python train.py --model="segmentation model" --dataset="analogue clock faces" --train_examples=195000 --image_size=64 --crop_scale_min=1 --horizontal_flip=false --num_classes=6 --arch="unet" --norm="groupnorm" --activation="silu" --weight_standardization=false --pixel_unshuffle=2 --widths=[48, 96, 144, 192] --blocks_per_level=2 --block="plain" --attention=false --upsampling="pixel_shuffle" --init="kaiming_normal" --optimizer="soap" --beta2=0.99 --lr=0.0016 --beta1=0.9 --shampoo_beta=0.99 --eps=1e-08 --precondition_frequency=16 --max_precond_dim=1536 --merge_dims=true --one_sided=false --adamw_lr_other_params=0.0023 --grad_clip=1.0 --cautious_weight_decay=true --steps=18000 --batch_size=384 --epochs=35.4 --lr_schedule="cosine" --final_lr_fraction=0 --warmup_steps=360 --weight_decay=0.1 --adamw_weight_decay_other_params=0.05
Rows from block 4 of a small segmentation model, named by matrix and row number. Each number is 200 + 20 x the weight over its row's rms, rounded and kept within 0 to 999. All counts start at 0.
After each channel's rows are labels from the 100 images, of 14848, where the channel reaches its highest value: "place" is the part of the image that holds the peak; "top examples" is what is common among them. Only what is clearly more common there than usual is listed. The data: analogue clock faces. In brackets: how many of the 100.
# conv: 3x3 conv (model.enc.2.0.conv.weight, 144x144x3x3, each kernel summed), inputs 0-143

conv.120,201,211,234,199,167,203,186,199,205,180,182,172,204,180,194,213,185,191,205,219,221,176,183,206,212,209,179,183,165,201,188,207,196,202,192,214,204,192,192,166,196,183,183,224,202,219,176,187,192,210,196,185,189,180,214,200,215,183,203,213,186,191,184,192,213,196,179,205,217,230,210,186,208,197,179,261,211,173,175,210,197,212,209,183,212,179,209,217,196,205,201,194,215,234,217,209,220,185,211,151,165,205,158,216,264,158,174,193,192,209,227,233,159,257,233,204,213,220,191,183,209,170,238,203,201,210,256,223,167,193,206,182,208,220,202,218,209,205,212,189,186,193,196,206
place: centre (70); middle right (25)
top examples: minute hand past 8 (53); minutes: 40 to 44 (53); minute hand past 2 (27); minutes: 10 to 14 (27)

conv.52,201,220,197,220,202,195,233,192,206,193,174,208,180,195,164,201,212,189,200,217,182,195,171,205,177,195,234,189,174,210,180,223,217,198,181,174,222,181,223,175,218,209,197,213,187,217,206,175,202,195,234,190,191,227,216,224,194,227,165,193,204,159,236,186,220,172,212,204,185,190,237,191,230,222,218,193,199,213,234,211,194,206,238,228,214,202,185,200,223,240,191,203,201,187,206,208,196,212,226,206,168,187,201,163,206,246,201,210,189,211,174,190,170,174,198,229,214,150,212,235,206,229,198,214,215,229,223,219,220,188,191,205,205,163,195,222,190,148,222,213,210,175,199,206
place: bottom centre (54); centre (29)
top examples: minute hand past 5 (28); minutes: 25 to 29 (28)

conv.102,233,193,183,227,187,188,186,223,233,256,227,235,192,202,180,185,187,250,233,200,196,212,192,224,213,207,195,189,193,182,210,200,188,218,231,192,215,192,217,202,207,203,194,203,196,193,198,221,208,201,175,224,222,172,179,223,214,200,219,230,162,217,184,203,173,199,206,194,212,194,212,188,180,208,178,240,207,218,249,218,203,246,184,218,198,200,208,191,208,209,176,167,193,171,177,184,179,175,185,199,185,214,194,200,171,219,199,179,178,191,222,192,198,198,229,227,194,198,176,160,163,220,164,199,213,206,178,230,218,184,216,225,177,221,211,177,193,219,220,197,215,166,168,193
place: middle left (42); middle right (26)
top examples: minute hand past 12 (30); minutes: 0 to 4 (30); hour 7 (25)

conv.85,187,192,219,210,203,181,168,181,199,202,207,223,185,187,189,206,237,188,211,222,205,215,192,201,203,231,213,170,248,194,211,200,203,171,177,227,175,186,213,177,192,239,182,218,194,223,212,186,209,193,214,206,224,202,200,220,167,188,205,167,184,172,248,224,218,180,236,200,234,194,199,195,199,197,210,202,185,169,160,189,210,211,171,213,220,220,204,226,202,155,169,206,199,209,194,211,206,201,224,225,193,176,180,201,164,245,173,222,195,177,187,205,218,219,203,165,192,236,211,230,216,188,197,193,211,188,208,187,229,171,189,230,193,161,183,189,203,160,214,196,215,231,198,201
place: centre (55)
top examples: minute hand past 2 (36); minutes: 10 to 14 (36)

conv.138,212,183,199,192,208,204,181,217,215,191,193,222,199,191,163,197,184,189,191,226,162,171,215,177,226,199,228,197,250,235,181,196,232,205,177,211,197,185,222,183,213,179,179,173,196,176,228,198,168,202,202,159,226,208,199,214,194,178,181,227,219,204,187,190,202,201,186,207,212,200,193,179,211,174,222,202,182,208,190,233,210,181,194,212,204,215,259,180,221,173,170,195,178,254,227,235,225,202,182,206,170,174,202,225,212,197,210,217,181,205,213,178,200,211,223,175,192,208,194,174,170,218,191,189,183,155,192,231,205,206,194,197,205,202,161,235,181,197,179,222,193,215,176,202
place: top centre (52)
top examples: hour 11 (34)

conv.9,175,229,237,219,194,238,208,201,194,178,157,228,212,220,199,210,229,181,193,186,221,199,210,184,207,214,210,213,179,188,213,227,193,232,190,198,250,190,237,239,187,186,197,199,259,186,194,201,202,246,182,214,171,162,177,203,228,189,230,218,202,196,172,198,183,187,211,199,211,191,198,228,220,178,200,165,202,161,236,185,216,177,193,213,206,208,197,206,202,185,191,180,202,210,223,182,220,206,259,181,168,208,186,215,226,197,202,198,203,201,185,201,190,190,213,196,199,171,203,191,190,209,175,193,177,223,207,203,187,193,198,200,189,222,222,185,240,199,208,206,238,207,192,165
place: bottom right (91)
top examples: hour 3 (43)

conv.126,207,209,207,190,194,237,179,204,250,173,208,214,200,165,199,197,178,199,199,235,207,192,231,186,163,185,199,216,189,235,187,190,212,168,190,168,194,221,201,243,217,199,225,211,203,197,212,208,183,216,218,181,205,201,211,168,189,183,204,249,198,235,187,183,215,168,207,202,217,150,201,222,200,176,196,203,204,197,164,195,189,227,210,194,163,206,204,207,232,204,199,251,208,193,234,225,231,185,205,199,204,198,225,179,176,215,177,213,212,198,196,188,217,236,186,208,188,220,183,196,234,196,213,206,198,210,236,196,243,202,209,179,205,190,208,216,231,230,222,200,221,199,233,222
place: middle right (66)
top examples: minute hand past 1 (42); minutes: 5 to 9 (42); minute hand past 2 (37); minutes: 10 to 14 (37)

conv.119,230,180,188,184,188,189,201,243,196,258,165,193,199,211,201,211,175,214,165,212,238,219,199,180,182,147,186,177,197,203,200,187,190,181,194,223,217,221,192,201,200,206,191,213,209,189,195,207,188,198,185,161,204,190,225,197,212,215,191,219,216,182,209,205,174,193,231,176,178,194,235,191,214,176,178,208,170,225,184,179,229,187,202,213,222,202,216,190,174,211,225,215,210,204,205,217,210,202,224,229,199,189,211,170,246,184,208,195,211,199,226,212,234,160,179,173,203,225,217,175,192,221,242,156,159,177,215,207,220,189,198,172,221,232,198,197,209,197,199,221,175,193,187,197
place: top centre (57)
top examples: numerals (67)

conv.14,162,214,213,174,233,213,186,174,198,204,213,184,183,220,206,214,236,223,192,213,191,241,204,198,203,204,180,202,183,240,175,186,187,190,218,217,180,225,228,204,202,217,217,208,176,184,169,161,214,184,215,204,209,196,207,187,214,221,210,173,187,239,167,204,204,185,208,214,218,202,205,209,224,168,219,197,218,200,166,186,180,184,211,190,220,186,206,174,210,182,198,219,171,211,227,175,200,192,157,195,209,214,212,190,172,187,214,238,176,201,191,189,210,215,177,205,205,175,186,210,136,203,184,223,235,176,183,215,195,205,176,235,231,191,225,176,190,223,218,186,206,152,204,213
place: bottom centre (61)
top examples: minute hand past 5 (25); minutes: 25 to 29 (25)

conv.133,217,189,170,197,184,235,216,197,205,182,209,202,205,185,220,193,178,188,206,202,215,192,156,195,201,191,191,228,210,211,261,230,203,184,182,169,198,189,191,217,209,209,183,195,164,154,219,170,193,204,185,258,223,217,218,190,214,190,193,227,183,209,203,183,152,210,174,189,184,190,205,232,200,174,191,173,223,201,206,195,200,192,224,179,237,166,154,205,232,183,200,197,203,169,185,165,188,194,181,210,187,201,187,186,202,229,223,201,183,207,231,203,220,209,202,214,216,235,214,201,202,232,192,196,187,191,180,201,169,205,228,217,190,211,177,185,228,214,229,181,195,210,167,202
place: bottom right (55)
top examples: minute hand past 5 (32); minutes: 25 to 29 (32); minute hand past 4 (28); minutes: 20 to 24 (28)

conv.23,207,191,220,198,222,206,173,225,226,201,196,207,211,199,195,187,174,169,201,182,225,194,212,231,206,180,205,212,228,156,180,227,184,206,205,201,202,175,177,225,175,189,198,211,200,188,204,176,184,240,220,179,205,200,202,193,228,220,177,249,218,197,185,203,197,218,196,197,236,188,139,207,217,173,192,221,213,198,191,179,203,208,188,180,195,159,208,182,216,183,204,223,191,212,203,175,218,204,167,183,222,201,194,222,199,223,219,222,208,184,192,185,204,206,187,239,223,197,189,243,227,196,194,190,208,237,224,210,216,149,201,178,191,235,174,195,205,213,231,243,177,189,207,166
place: centre (84)
top examples: hour 5 (43); minute hand past 3 (27); minutes: 15 to 19 (27); hour 6 (25)

conv.91,174,197,225,214,182,231,159,191,233,185,216,180,205,212,205,206,178,209,251,206,184,189,208,208,246,213,167,215,251,194,209,240,147,189,184,223,202,190,184,211,236,177,183,213,202,217,219,257,211,195,201,216,180,186,193,232,202,200,219,167,220,208,183,221,196,207,196,229,223,192,216,207,211,197,194,225,199,186,189,198,186,235,215,209,203,209,205,198,205,223,207,194,216,199,199,196,177,214,222,193,211,201,206,146,199,215,202,216,207,202,224,220,236,177,214,169,220,178,178,198,191,174,205,192,219,188,202,203,185,194,171,219,197,196,177,179,226,215,203,188,227,177,156,184
place: top centre (66)
top examples: hour 11 (38); minute hand past 1 (36); minutes: 5 to 9 (36)

conv.82,197,191,222,222,179,170,198,219,176,202,215,175,207,195,214,165,191,203,179,188,190,201,229,195,217,193,172,172,186,176,187,158,225,198,206,187,180,217,212,231,205,224,225,212,202,225,200,213,197,185,207,212,224,173,218,216,203,191,189,210,179,179,171,190,189,214,222,196,198,161,218,245,197,214,191,231,171,209,175,194,148,206,199,207,202,204,204,187,197,203,186,179,203,210,187,210,215,163,228,155,176,181,197,220,172,225,213,177,215,198,182,209,206,223,159,203,189,198,197,212,234,206,203,198,201,203,236,174,180,226,191,181,193,224,210,202,242,165,221,197,258,202,164,193
place: middle right (55); centre (35)
top examples: numerals (61); minute hand past 1 (26); minutes: 5 to 9 (26)

conv.114,194,191,232,231,208,189,217,191,218,170,188,238,230,170,217,176,187,205,189,209,171,186,188,184,160,199,182,220,199,187,230,229,211,232,191,176,206,238,190,232,240,167,208,218,212,202,237,209,201,207,224,180,176,169,221,189,196,179,195,195,206,246,199,175,190,212,220,205,204,209,205,223,200,189,212,214,199,205,207,165,196,176,162,221,188,188,194,194,209,262,198,204,187,212,216,179,214,188,170,199,209,192,183,205,211,181,184,209,226,184,216,246,235,217,204,181,217,191,190,169,221,177,194,156,188,189,223,195,190,209,170,191,213,193,198,222,213,187,189,207,198,234,207,222
place: bottom centre (74)
top examples: minute hand past 6 (41); minutes: 30 to 34 (41)

conv.128,179,204,183,234,229,187,189,192,214,240,219,206,161,232,213,230,194,184,236,194,202,192,219,157,231,223,185,220,180,206,235,206,182,220,212,185,217,199,209,219,200,208,172,186,205,207,184,198,221,191,249,220,211,217,199,221,218,185,195,223,197,209,199,207,165,234,176,193,193,156,219,170,212,214,211,203,207,219,189,210,210,180,145,192,174,202,200,210,201,212,182,203,216,210,214,192,181,179,226,185,234,196,207,167,237,171,181,192,210,191,179,180,212,219,174,229,194,257,187,176,178,194,220,193,204,207,175,228,199,214,208,178,195,196,199,170,207,184,227,205,185,189,199,207
place: top right (59)
top examples: minute hand past 12 (44); minutes: 0 to 4 (44); minute hand past 1 (25); minutes: 5 to 9 (25)

conv.37,193,183,216,208,195,211,179,211,191,230,164,206,215,179,182,204,177,209,208,221,201,190,260,181,206,201,176,187,223,216,193,200,165,178,192,250,179,192,168,187,201,205,179,246,176,226,217,207,220,213,225,198,205,196,183,228,235,185,199,204,197,203,210,185,192,197,153,197,216,165,190,179,199,208,183,187,170,209,204,181,171,186,195,200,191,164,176,197,177,200,177,181,171,189,184,202,202,177,215,190,193,227,229,205,206,196,157,200,195,240,243,198,245,212,178,223,192,200,216,209,202,208,199,194,206,156,215,197,214,181,248,205,222,181,198,199,191,216,203,227,217,195,167,201
place: top centre (77)
top examples: four ticks (61)

conv.3,200,186,211,210,186,203,223,205,193,223,184,214,177,183,181,210,172,181,217,182,249,208,201,191,179,190,213,203,189,176,190,173,182,213,214,202,191,183,201,226,184,182,238,166,188,195,235,192,219,207,188,216,206,194,176,202,220,216,220,145,161,181,177,205,180,159,198,203,204,196,208,202,177,215,195,225,167,181,218,146,206,198,222,188,227,172,222,205,233,185,184,213,219,207,222,174,197,173,174,189,178,177,196,187,217,196,181,185,226,202,243,226,176,206,184,154,227,219,196,160,187,183,192,202,204,223,215,199,191,218,229,190,194,191,191,155,205,206,179,214,177,198,212,213
place: bottom centre (50); centre (39)
top examples: hour 5 (26)

conv.25,193,163,183,173,197,171,205,197,194,240,186,226,206,206,186,209,191,209,155,177,218,182,169,188,186,199,210,195,237,191,190,191,196,214,215,191,188,184,216,194,209,227,196,207,197,191,199,189,194,150,193,188,202,183,206,243,189,166,195,199,216,166,193,212,197,227,197,184,222,186,183,203,236,162,225,198,150,230,203,178,205,194,233,205,180,184,165,163,212,154,216,222,217,189,204,177,226,216,189,183,169,181,176,225,182,184,175,202,191,180,202,247,187,208,205,235,194,215,201,208,184,193,225,167,201,180,194,198,195,202,207,175,172,192,182,205,233,204,237,188,202,184,222,201
place: middle right (85)
top examples: minute hand past 3 (47); minutes: 15 to 19 (47); minute hand past 2 (33); minutes: 10 to 14 (33)

conv.115,201,185,216,168,220,198,210,221,203,231,181,247,227,209,208,212,210,205,220,199,177,211,217,188,175,210,185,200,205,196,203,173,200,157,205,220,193,223,188,182,218,212,209,211,214,166,197,142,186,185,203,183,229,204,206,203,227,223,224,232,223,185,213,212,203,195,198,230,178,214,224,247,237,203,162,208,200,217,191,205,193,191,270,219,221,195,209,177,198,185,190,176,215,205,210,181,192,179,193,197,196,174,185,183,199,186,201,208,169,236,196,188,195,200,200,204,186,199,175,156,210,219,186,159,245,184,220,211,181,222,226,206,229,178,191,230,203,222,213,206,206,192,179,191
place: top right (36); top centre (28)
top examples: minute hand past 11 (25); minutes: 55 to 59 (25)

conv.30,206,189,195,173,172,228,188,202,215,217,178,197,224,186,226,181,186,203,161,190,208,209,190,178,220,211,204,177,234,160,207,204,235,230,189,166,203,193,206,181,247,203,196,188,210,202,196,151,194,175,225,213,149,200,179,202,180,182,191,199,202,199,212,199,186,190,174,222,248,205,194,183,231,186,205,171,187,191,164,215,201,218,226,212,183,201,194,146,199,206,192,223,159,209,187,207,205,207,165,181,189,196,219,178,190,242,197,175,243,242,230,193,171,195,185,208,224,231,209,224,215,222,200,195,191,180,203,191,195,220,194,195,212,192,205,198,202,219,201,181,189,224,210,186
place: centre (31); middle right (29)
top examples: minute hand past 4 (27); minutes: 20 to 24 (27)

conv.51,186,208,206,204,197,211,195,211,217,212,224,180,211,169,210,198,165,196,203,224,225,159,220,224,167,192,188,200,177,201,185,183,216,192,175,178,185,216,235,246,160,163,192,216,212,229,208,189,190,233,190,183,207,211,257,217,182,228,210,191,185,205,157,220,209,210,182,186,211,184,201,206,235,198,195,168,206,187,180,206,225,192,179,175,197,224,186,237,248,185,220,200,185,201,224,189,197,205,162,186,179,212,215,225,197,191,226,204,188,187,177,230,191,225,183,194,202,190,223,220,209,197,216,183,187,222,173,236,222,217,190,176,196,195,201,213,216,228,182,208,178,197,204,160
place: top centre (64)
top examples: square case (61)

conv.8,195,195,184,216,215,191,201,218,217,194,167,211,206,190,170,198,229,185,214,226,244,210,189,212,202,200,148,201,207,213,196,214,220,197,174,189,193,176,209,157,186,193,162,194,190,190,151,173,236,191,191,210,184,194,197,216,223,183,185,172,194,219,194,186,221,197,179,209,199,212,232,215,203,190,219,187,188,169,219,212,194,220,202,215,186,189,261,205,242,189,201,201,204,216,177,199,197,182,170,215,191,213,244,233,209,218,169,199,173,195,191,183,165,192,181,186,195,204,180,176,212,214,180,196,164,175,172,194,244,201,195,213,194,247,212,199,214,176,204,179,223,225,216,180
place: top centre (71)
top examples: hour 11 (39)

conv.109,217,236,205,219,199,210,223,215,213,208,179,185,195,192,154,179,143,204,191,197,232,207,182,226,193,213,173,199,207,222,212,223,196,185,200,216,207,187,206,214,229,190,221,210,250,203,204,208,227,154,182,179,214,210,166,208,183,189,184,193,220,225,233,184,204,188,189,201,241,204,224,212,192,213,172,207,195,195,200,183,230,176,203,181,161,190,194,162,205,193,197,189,207,209,205,213,197,226,231,180,211,177,203,203,207,222,177,232,195,200,222,184,205,206,186,196,226,196,214,165,213,170,160,225,184,170,218,202,195,183,182,193,176,200,200,211,230,209,243,218,170,203,221,249
place: middle right (64)
top examples: minute hand past 2 (42); minutes: 10 to 14 (42); minute hand past 3 (33); minutes: 15 to 19 (33)

conv.67,211,223,228,193,212,190,203,202,224,171,176,212,188,224,236,216,204,209,175,175,243,193,163,244,193,180,227,210,230,202,219,198,233,185,187,207,210,191,217,169,233,212,224,169,206,170,196,191,172,193,193,220,185,194,212,167,224,176,231,201,220,203,195,196,213,204,207,203,159,201,190,194,194,207,205,189,213,220,204,222,200,213,193,165,174,193,194,220,223,167,195,193,201,201,203,216,216,190,242,173,182,203,189,186,241,210,205,214,198,174,199,206,229,213,180,174,216,193,231,183,201,206,216,185,191,197,221,226,185,216,199,177,220,230,179,185,223,204,225,176,135,207,215,238
place: bottom right (56)
top examples: minute hand past 5 (35); minutes: 25 to 29 (35); hour 3 (29)

conv.131,170,195,212,182,174,191,202,208,158,210,207,215,219,204,183,169,184,200,203,184,182,184,168,185,219,222,203,191,238,176,248,150,211,198,198,227,235,212,219,199,202,170,165,187,188,190,194,199,203,177,243,197,209,209,227,217,209,259,214,210,238,188,236,222,199,235,216,196,217,233,222,178,240,194,182,226,225,179,172,197,200,194,203,198,192,193,204,202,220,189,228,211,209,190,225,172,214,179,230,188,211,188,243,200,223,207,199,203,189,218,171,160,210,191,197,184,213,206,183,188,213,211,186,210,173,179,168,189,197,195,194,178,179,219,183,215,206,214,193,200,183,210,186,203
place: bottom centre (58)
top examples: minute hand past 5 (42); minutes: 25 to 29 (42)

conv.18,189,179,180,204,193,174,228,209,155,209,206,235,192,215,212,171,214,187,208,182,225,195,199,207,209,217,203,194,184,201,219,215,223,173,175,199,231,236,210,183,241,153,216,201,222,217,212,184,240,202,193,199,257,193,247,184,227,207,204,224,203,215,209,206,218,225,207,203,193,201,217,173,176,172,214,208,207,206,193,184,210,208,192,221,171,199,187,151,207,222,210,230,213,190,161,195,189,211,203,198,192,192,196,196,214,198,164,207,230,209,175,199,167,207,228,214,189,210,210,200,241,218,191,256,200,193,187,198,152,208,201,208,215,190,187,200,209,186,203,213,165,223,207,183
place: middle right (86)
top examples: minute hand past 3 (47); minutes: 15 to 19 (47); minute hand past 2 (31); minutes: 10 to 14 (31)

conv.4,238,220,234,186,197,191,201,221,217,215,205,217,198,189,191,243,213,224,196,205,177,210,214,214,191,189,224,173,201,213,195,185,163,170,205,189,194,196,191,206,200,223,180,212,181,203,220,206,170,185,208,206,193,226,202,194,173,173,214,206,208,188,220,196,173,209,180,181,212,210,223,228,176,206,196,204,206,153,197,200,213,182,229,169,165,204,205,202,224,171,221,183,210,197,213,169,178,198,190,183,211,190,176,201,210,173,205,181,187,195,204,152,197,202,122,189,181,164,192,192,196,215,174,224,189,208,185,249,212,181,249,183,205,153,172,189,197,199,217,201,217,220,179,192
place: middle left (35)
top examples: minute hand past 6 (27); minutes: 30 to 34 (27)

conv.43,222,227,199,166,189,203,167,211,191,203,169,183,232,194,226,191,198,214,197,247,228,224,183,186,201,189,168,177,178,223,192,199,188,199,193,212,221,208,211,186,217,170,172,181,203,205,178,195,193,180,179,214,228,167,172,211,227,152,234,169,221,227,211,222,227,224,218,226,221,188,235,187,189,204,210,218,179,256,206,198,165,214,226,185,206,199,184,207,209,211,183,217,197,216,188,178,244,208,203,221,207,195,228,174,229,177,185,199,187,188,166,195,222,217,213,218,192,174,214,165,214,206,192,206,188,187,165,206,191,193,240,173,194,210,214,191,190,173,212,202,197,200,208,196
place: top centre (67)
top examples: minute hand past 1 (37); minutes: 5 to 9 (37)

conv.16,221,175,220,170,177,193,193,175,203,231,213,193,211,209,178,196,199,227,175,235,191,207,225,214,204,204,193,224,199,251,169,181,206,194,236,189,215,208,213,175,211,203,197,191,163,190,196,200,192,198,168,238,202,210,180,212,245,220,182,190,191,230,200,179,186,208,192,218,184,179,190,238,196,185,241,212,164,209,206,203,187,197,206,216,186,186,215,237,175,195,200,205,156,208,228,207,236,169,200,205,178,234,217,219,229,183,201,224,202,191,169,233,189,222,201,184,201,207,203,215,229,215,177,190,183,210,237,202,195,197,232,202,218,177,235,224,222,174,198,166,194,222,214,215
place: top centre (73)
top examples: numerals (58); minute hand past 1 (27); minutes: 5 to 9 (27); minute hand past 2 (25)

conv.29,212,204,198,183,183,217,210,207,203,195,186,228,239,191,215,185,201,177,207,197,180,192,206,231,207,230,187,202,213,188,227,178,194,182,215,175,208,202,176,160,218,234,190,240,212,181,211,219,220,203,196,180,223,174,240,205,201,184,242,194,163,161,198,198,176,169,233,191,225,225,229,219,202,155,220,197,178,197,206,190,199,223,198,191,211,175,186,196,209,202,200,181,219,152,182,227,197,226,219,167,194,220,191,211,211,189,209,201,241,198,166,201,226,192,159,218,215,201,194,197,219,222,226,199,185,212,175,195,201,228,211,233,178,222,197,217,171,200,239,227,200,204,185,221
place: bottom centre (56)
top examples: minute hand past 6 (47); minutes: 30 to 34 (47)